Weights of a small encoder-decoder audio transcriber.
Data: trained on two synthetic voices taking turns or overlapping, over music, noise or silence, 26041 training examples, 11.6 epochs.
Rows from block 3 of the audio encoder of a small encoder-decoder audio transcriber, named by matrix and row number. Rows with one number belong to one neuron. Each number is 128 + 24 x the weight over its row's rms, rounded and kept within 0 to 255. All counts start at 0.
After each neuron's rows are labels from the 100 clips, of 14976, where the neuron reaches its highest value: "loudest band" is the band of the loudest frequency at the time of the peak. Only what is clearly more common there than usual is listed. The data: two synthetic voices taking turns or overlapping, over music, noise or silence.
# fc1: first MLP up (encoder.blocks.3.ff1.fc1.weight, 640x160), inputs 0-53
# fc2: first MLP down (encoder.blocks.3.ff1.fc2.weight, 160x640, transposed), outputs 0-53

fc1.101 [118  78 165 108 129 119 121 152 110  74 130 117 118  93  88 137 133 124 112 148  81 144 127  87 132 105  94 181 135 102 133 114 128 124 157 162 124 102 183 138 115 126 135 109 112 102 135 124 136 143 112 127 123 134]
fc2.101 [117 115 139 123 100 137 128 221 190  97 122 150 107 108 112  92 132 142 145 122 123 161 124 131 133 123 122 127 124 142 115 127 141 142 147  99 128 163 155 123 133 152 189 190 141 132 121 117 155 119 118 105 120  93]
loudest band: 4000 to 8000 Hz

fc1.370 [101  88 128 116 108 104 110 153 134 114 125 137 132 114 162 135 115 168 114 123  99 131 142  82 136 122  66 160 142 122 173 113 144 160 103 178 128 151 152  80 140 154  70  89 107 145 120  88 127 109 152 143  96 100]
fc2.370 [137 119 139 105 192 131 111 157 140 130 121 140 113 109 166 142 126 134 116 101 104  95 132 120 105 123 114 143 142 167  67 156  90 151 119 163 160 141 119 103 157 111 146  97 136 168 163  75 102 118 142 136 140 141]
loudest band: 2000 to 4000 Hz

fc1.354 [163 155 167 140 158 157 126 148 124 148 149 132 155 133 133 128 158  98  84 152 133 115 126 142 150 169 113 115  96 122 133 137 112 124 117 123 153 108 164 133 154 123 133 149 134 119 126  88 106 149 122 130 129 146]
fc2.354 [131 147 188 116 134 112 112 108  85 140 158 118 106 127  95 125 101 122 137 121 148 146 117  96 114 181 107 106 124 117 142 131 139 134 143 164 176 163 146 128 122 102 118 122 110 156 121  96 143 117  87 160  69 113]
loudest band: 500 to 1000 Hz

fc1.8 [ 88 102 128 122 101 136 101  96 127 120 118 145 120  98  95 126 131 133 113  99 133 146 108 123 106 108 152 112 128 117 121 160 182 100 134 123 126 111 162 121 109 145 113 100  90 137 117 105 160  94 139 114 176 132]
fc2.8 [163 166 189 104 169 105 119 132 137 130 131 119 147 116 156 101 117 146 142 115 109 140 126 140 142 116 123 146  84  76 104 115 123 113  98 156 140 124  95 127 128 177 149 117 116 146 141 132 116 152 130  99 154 130]
loudest band: 500 to 1000 Hz

fc1.93 [130 170 161 154 138 130 117 132 170 179 117 115 131 142 127 168 149 153 157 100 141 130 165 121 132 107  72 119  90 138 134 135 154 122 123 136 126 151 134 166 167 149 146 135 134 164 119 116 119 124 118 155  76 107]
fc2.93 [164 128  85  85 167 113 144 140 122 120 172 123 116 155 114 135 101 112 145 157 129 126 140 147 166 109  64 117 131 137 142 154 147  92 123  83 139 153  99 117 117  89 121 104 132 140 126 117 149 111 153 156 133 145]
loudest band: 2000 to 4000 Hz

fc1.567 [142 147 166 164 110 164 135 138  92 144 103 139 133 131 100 110 124 117 131  96 100 133 178 159 117 132 119  81 169 106 108 147 165 115 188  75 107 124  92 135 153 173 133 134 101 132 129 147 128 118 160 115 114  84]
fc2.567 [135 115 119 147 138 132 119 152 140 180 119 120 131 150 145  88  94 125 156 153 142  98 113 151 105 127 125 154 189 162 170 120 128 135 177  98 122 110 149  84  85  83 125 143  98 139 146 139 143 166 110  98 144 160]
loudest band: 250 to 500 Hz

fc1.409 [127 151 108 154 177 168 108 134 126 169 115 124  97  85 122  87 146 103  91 156 100 139 127 150 122  81 151 125 121  91 181 117 139 114 131 141 127 118 117 114 109 111  87 144 131 143 110 115 171 164 119 128  96 124]
fc2.409 [119 125 111 128 172 157 122  93 152 112 133 154  94 116 112 136 148 119 190 111 136 128  81  92 130 101 161 115 131 137  86 100  97  75 175  97 191 117 145 101 143 156 138  89 128 155 120 130 121 121 107 139 152 122]
loudest band: 250 to 500 Hz

fc1.287 [106 120 133 152 127 156 137  96 148 151 111 119 100  92 117 144 134 152 128 106 113 114 104 151 113 150 125 121  86 154  99 136 114  86 150 150 114 162 133 126 157  89  90 138 156 129 132 145 115 134 148 109 164 127]
fc2.287 [144 170 126 171 130 103 101 101 121 133 148 141  95 154 103 110 152 136  83 105 135 153 152 153 138 133 159 123  96  92 113 154 150 127 142 136 164 154 120 151 142 132 110 121 150 149 129  94 110 119 104 140 144 104]
loudest band: 1000 to 2000 Hz

fc1.156 [ 73 135  92 157 130 155 140 134 109 140 124 110 105 121 118 151 117 149 104 103 159  91 149 148 131 163 132 168 147 115 128 133 142 132  98 169 115 105  99 155 104 155  75 124 119 107 121 179 147 129 136 135 163 139]
fc2.156 [158 128  98 152 112 149 132 138 130 115 171 120 111 138 109 118 133 127 128 107 140 157 125 168 179 137 114 106  99 134 139 120 142 159 124 121 130 118  94 114  72 111 110 158 157 168 145 159 113 175 101 142 159 101]
loudest band: 4000 to 8000 Hz

fc1.633 [156 131  73 114 155 126 145 153  94 133 134 154  81  73 125 158  69 103 156 160 119 123 103 136 150  82 156  97  90 113 133 125 126 117 122 134 141 155 147 157  81 133 125 138 115 123 134 141 131 125 132 104 123 112]
fc2.633 [128 134 137 108 120  63 158 126 145 135 100 103 157 121  86 140 119 143 141 134 141 118 147 129 117 132 148  82 166 181  88 127 157 174 166  94 107  79 101 135 143 200 154 131  72 141  95 201 142 113 156  90 117 143]
loudest band: 500 to 1000 Hz

fc1.605 [167 134 149 104 131 118 151 134 132 135 176 133 114 124 112 125 145 145 126 125 140 163 128 112 118  88  98 102 123 107  91 119 154 161 112 119  99 157 154  85 123 126 123 167 102  87 141 116 137 166  98 127  87  96]
fc2.605 [184 121 149 130 170 131 156  93 167 141 142  89 123 129 105 153 126 123 125 101 114 108  93 119 145 102  87 108 109 128 131 112 101  88 107  84 121 131 125 175 117 133 131 178 155  81 101 112 155 159 112 133 122 169]
loudest band: 4000 to 8000 Hz

fc1.70 [123 134 108 162 154 118 124 102 156 149 149 124 119 107  94 138 136 144  81 123  95  73  90 115 115 145 112 113 133 131 126 126 140  85 136 128 108 162 150 151 140 123 118 152 157 164 131 147 104 132 127 143 135  55]
fc2.70 [140 149 128 174 152 128 103 106 130 121 133 120 119 128 129 122 116 129 114 119  95 137 140 123 110 119 152 126 134 105 115 139 129 137 119 128 122 133 166 132 148 123  68 142  80 129 110 137 132 119 126 136 117 144]
loudest band: 1000 to 2000 Hz

fc1.525 [130 163 141 120 124 143 138 113 126 112  86 128 156 138 159 154 138 145  79 110 144 115 108 136  97 120  99 153 102 143 163 108 145 122  90 110 107 172 172 124 120 120 144 126 143 145 124  95 151 168 127 124 147 138]
fc2.525 [148 168 104 103 147 136 159 140  99 114 114 129 122 170 111 105 145 120 151 138 141  82 127 124 117 127 152 170 140 155 136 135 109 120 181 135  64 139 161 153 143 160 110  86 124  93 134 170  77 177 113  95 127 138]
loudest band: 500 to 1000 Hz

fc1.140 [178 122 136  99 149 146 123  82 118  96 107 101 141 128 113 140 163 149  87 109 173 114  90 155 130 154 104 120 125 110 150 131 145 116 107 135  96 166 166 152 141  86 169 135 156 154 137 100 166 151 146 129 134 123]
fc2.140 [128 154  97 115 133 131 130 118 109 118 116 102 106 126 118 131 118 118 137 162 128 118 116 135  94 146 144 156 145 174 141 109 124 117 133 151  41 149 164 126 120 172 129 116 131  84 135 130 116 164  98 104 166 123]
loudest band: 500 to 1000 Hz

fc1.153 [146 184 126  87 157 105 104 115 141 106 138 107 133 120 118 113 127 101 132 129 133 110 106 121 147 103 118 154 139 107 173 130 128 135 137 130 154 183 114 126 130 133 151  98 113  97 127 150 150  92 133 120 142 118]
fc2.153 [148 119  87 127 105 123 147 118 135 145 133 135 131 145 110 111 119 142 127 146 156 141 118  64 132 113 159 127  66 140 124  78  96 121 108 124 135 147 155 107 137 117 157 151 135 157 119 143  89 116 144 120  57 123]
loudest band: 4000 to 8000 Hz

fc1.268 [139 130 158  59  70 117 158 119 119 156 170 108  82 146  94 118 136 120 109 123 102 169  85 102 127  90  99 163 135 101  94 106 145 123 139 116 131 127 139 120 123 107 137 172 101 135 140  87 130 168 149 102 115 160]
fc2.268 [142 122 121 148 150 141 168 165 194 137 135 108 138 131 102  68 110 132 143 113 121 127 100 108 124 101  70 117 112 118 114 130 104 136 104  83 115 134 153 164 137 139 168 203 155  91 104  96 115 121  97 113 129 160]
loudest band: 4000 to 8000 Hz

fc1.182 [131 145 137 121  86 167 171  97 127 119 100 140  71 164 120 128 116 116 127 138 121 139 112 175 122 131 129 158  87 170 111 138 193 119 137 133 107 136 110 130 100 124 155 139 157 124  97 130 132 133 142 164 164 113]
fc2.182 [100 109 150 136  91 126 105  85 106 143 109 151 110 164 117 154 119 111  99 139 114  95  98 117 128 112 151 114 164 131 153 115 127 154 134  92 130  73 142 180 153 131  84 126 132 165 107 149 152 125 105  98 134 140]
loudest band: 500 to 1000 Hz

fc1.201 [156 104 145  97 141 115 147 119 104 132 111 101 120 148  92 118 147 169 135 147  91  97 105  78 122  88 110 107 133  83 115 109 116 134 145 101 120 166 148 133 101 130 146 169 141  94 129 127 126 159  94 148 116 135]
fc2.201 [165 122 176 130 154 135 142  94 170 141 154 131 154 130 137 120  94 106 159 120 104 159 128 121 136 126 115 111  99 139 122 126 128 123  89 122 115  96 120 148 148 163 137 149 150  77 112  84 123 152 121 130 120 118]
loudest band: 4000 to 8000 Hz

fc1.369 [140 112 136 102 157 133 123 155  93 130 140 141 122 140 122 119 102 137 131  98 128 154 148  94 169 154 163 104 125  89 129 130 121 129 156  97 130 125 101 123 127 126 129 108 154 113 121 153 166  82 125 121  82  89]
fc2.369 [146 144 126 125 131 119 115 106 115 110 110 136  86 139  93 113 103 138 165 114 131 143 123  99  97 120 140 188 135 126 134 144 154 134 185 119 138 158  88 144 172 143 157 115  92 124 142 174 162 141  92 147 104 120]
loudest band: 250 to 500 Hz

fc1.200 [137 128 102  90 132  85 120 110 147 116 137 104  86 134 105 136 116 149 140 118 139 143 101 132 120 134 114 177 163 134 171 130 145 131 108 120 196 150 119 125 129 122 130 119 171  58 145 172 125 132  58  85 132 122]
fc2.200 [113 158 125 119 131 131 138 134 118 135 136 177 118 158 119 121 126 134 132 109 159 149 131 127 128 119 133 125  72 147 125 113 124 160 141 103 164 129 168 119 138 125 121 128 149 129 117 170 108  98 124  83  86 135]
loudest band: 4000 to 8000 Hz

fc1.205 [111 100 109 103 140  89 147 168 118 144 137 141 140 138 134 123 142 145  94 160 143 137 128 174 150 104 148 106 134 118 142 113 168 145 123 125 152 143 119 146 119  69 113 117 170 115 111 120 143 174 119 130 135 126]
fc2.205 [146 131 120 124 149 127 110 139 148 109  97 165 155  72 125  91 124 142 106 108 131 127 113 110 150 116 101 112 133  80  87 133  79 120 111 129 149 131 158 124  91 156  96 136 115 146 118 150 117  96 130 117 132 160]
loudest band: 250 to 500 Hz

fc1.423 [101 102 114 108 105 147 180 142 140  90 110 144 131 154 125 121 118 113 121 150  82 159 145 150 135 126  59 139 111 130 114 148 158 114 142 169 101 114 105 148  68 113 129 114 114 129 110 129 131 132 128 107 151 128]
fc2.423 [143 146  99 141 168 107 113 131 138 133 147  92 167 142  99 152 109 139 140 106 137 121 104 130 115  97 144  94 153 112  86 159 116 134 118 121 112 120 124 172 121 126 127 163 147  92 107 111 132 138 118 128 170 104]
loudest band: 500 to 1000 Hz

fc1.546 [163  83 153 109  96 111  82  98 149 146 114 154 110 156  90 102 134 160 126 155 119 123 161  95  95 105 167 103 157 123 165  75 129 148 125 144 111 158 144 130 113 143 127 114 136 147 138 144 156 133 138 118 116 157]
fc2.546 [120 116 135 130 112  82 123 131 134 140 196 127  99 128 167 141 121 119 108 109 156 139  96 154  94 157  99 111 114 141 104 111  95 192 117 129 130 154 124 157 118 133 128 161 103 137 145  85 144  95 138 130  84 102]
loudest band: 2000 to 4000 Hz

fc1.186 [153 140 127 126 161 134 111 111  79 119 120 140 112 113 119 141 145 102 109 111 130 171 121 158 140 114  73 126 124 108 147  71 125 116 157 102 104 139 119 159 110 122 144  87 110 120 111 139 145 143 132 141 119 123]
fc2.186 [126 122 107 134 163 116 156 129 105 115 140 114 121 140  76 173 154  95 102 100 114 150 166 100 141 147  90 129 119 130 144 131 118 123 147 112 104 170 156 113 106 140 134  90 117 152 132 170 135  95 112 118 117 139]
loudest band: 1000 to 2000 Hz; 500 to 1000 Hz

fc1.120 [157 133 150 144 127 125 124 143 136 133 165 119 118 135  96 138 136 161 135 142 112 112 134 116 138  76  71 100 144  81 102  86 133 126 116 117 114 141 157 100  96 150 107 157 117  89 125 142 159 146 105 148 133 113]
fc2.120 [153 113 143 126 138 147 159 116 174 144 147 117 134 105  96 114 119 128 136 100 121 161  90 138 169 133  73  88 108 130 120 101  85 107 114  89  99 106 127 156  98 152 135 158 136  96 103 107 136 201 110 136 126 154]
loudest band: 4000 to 8000 Hz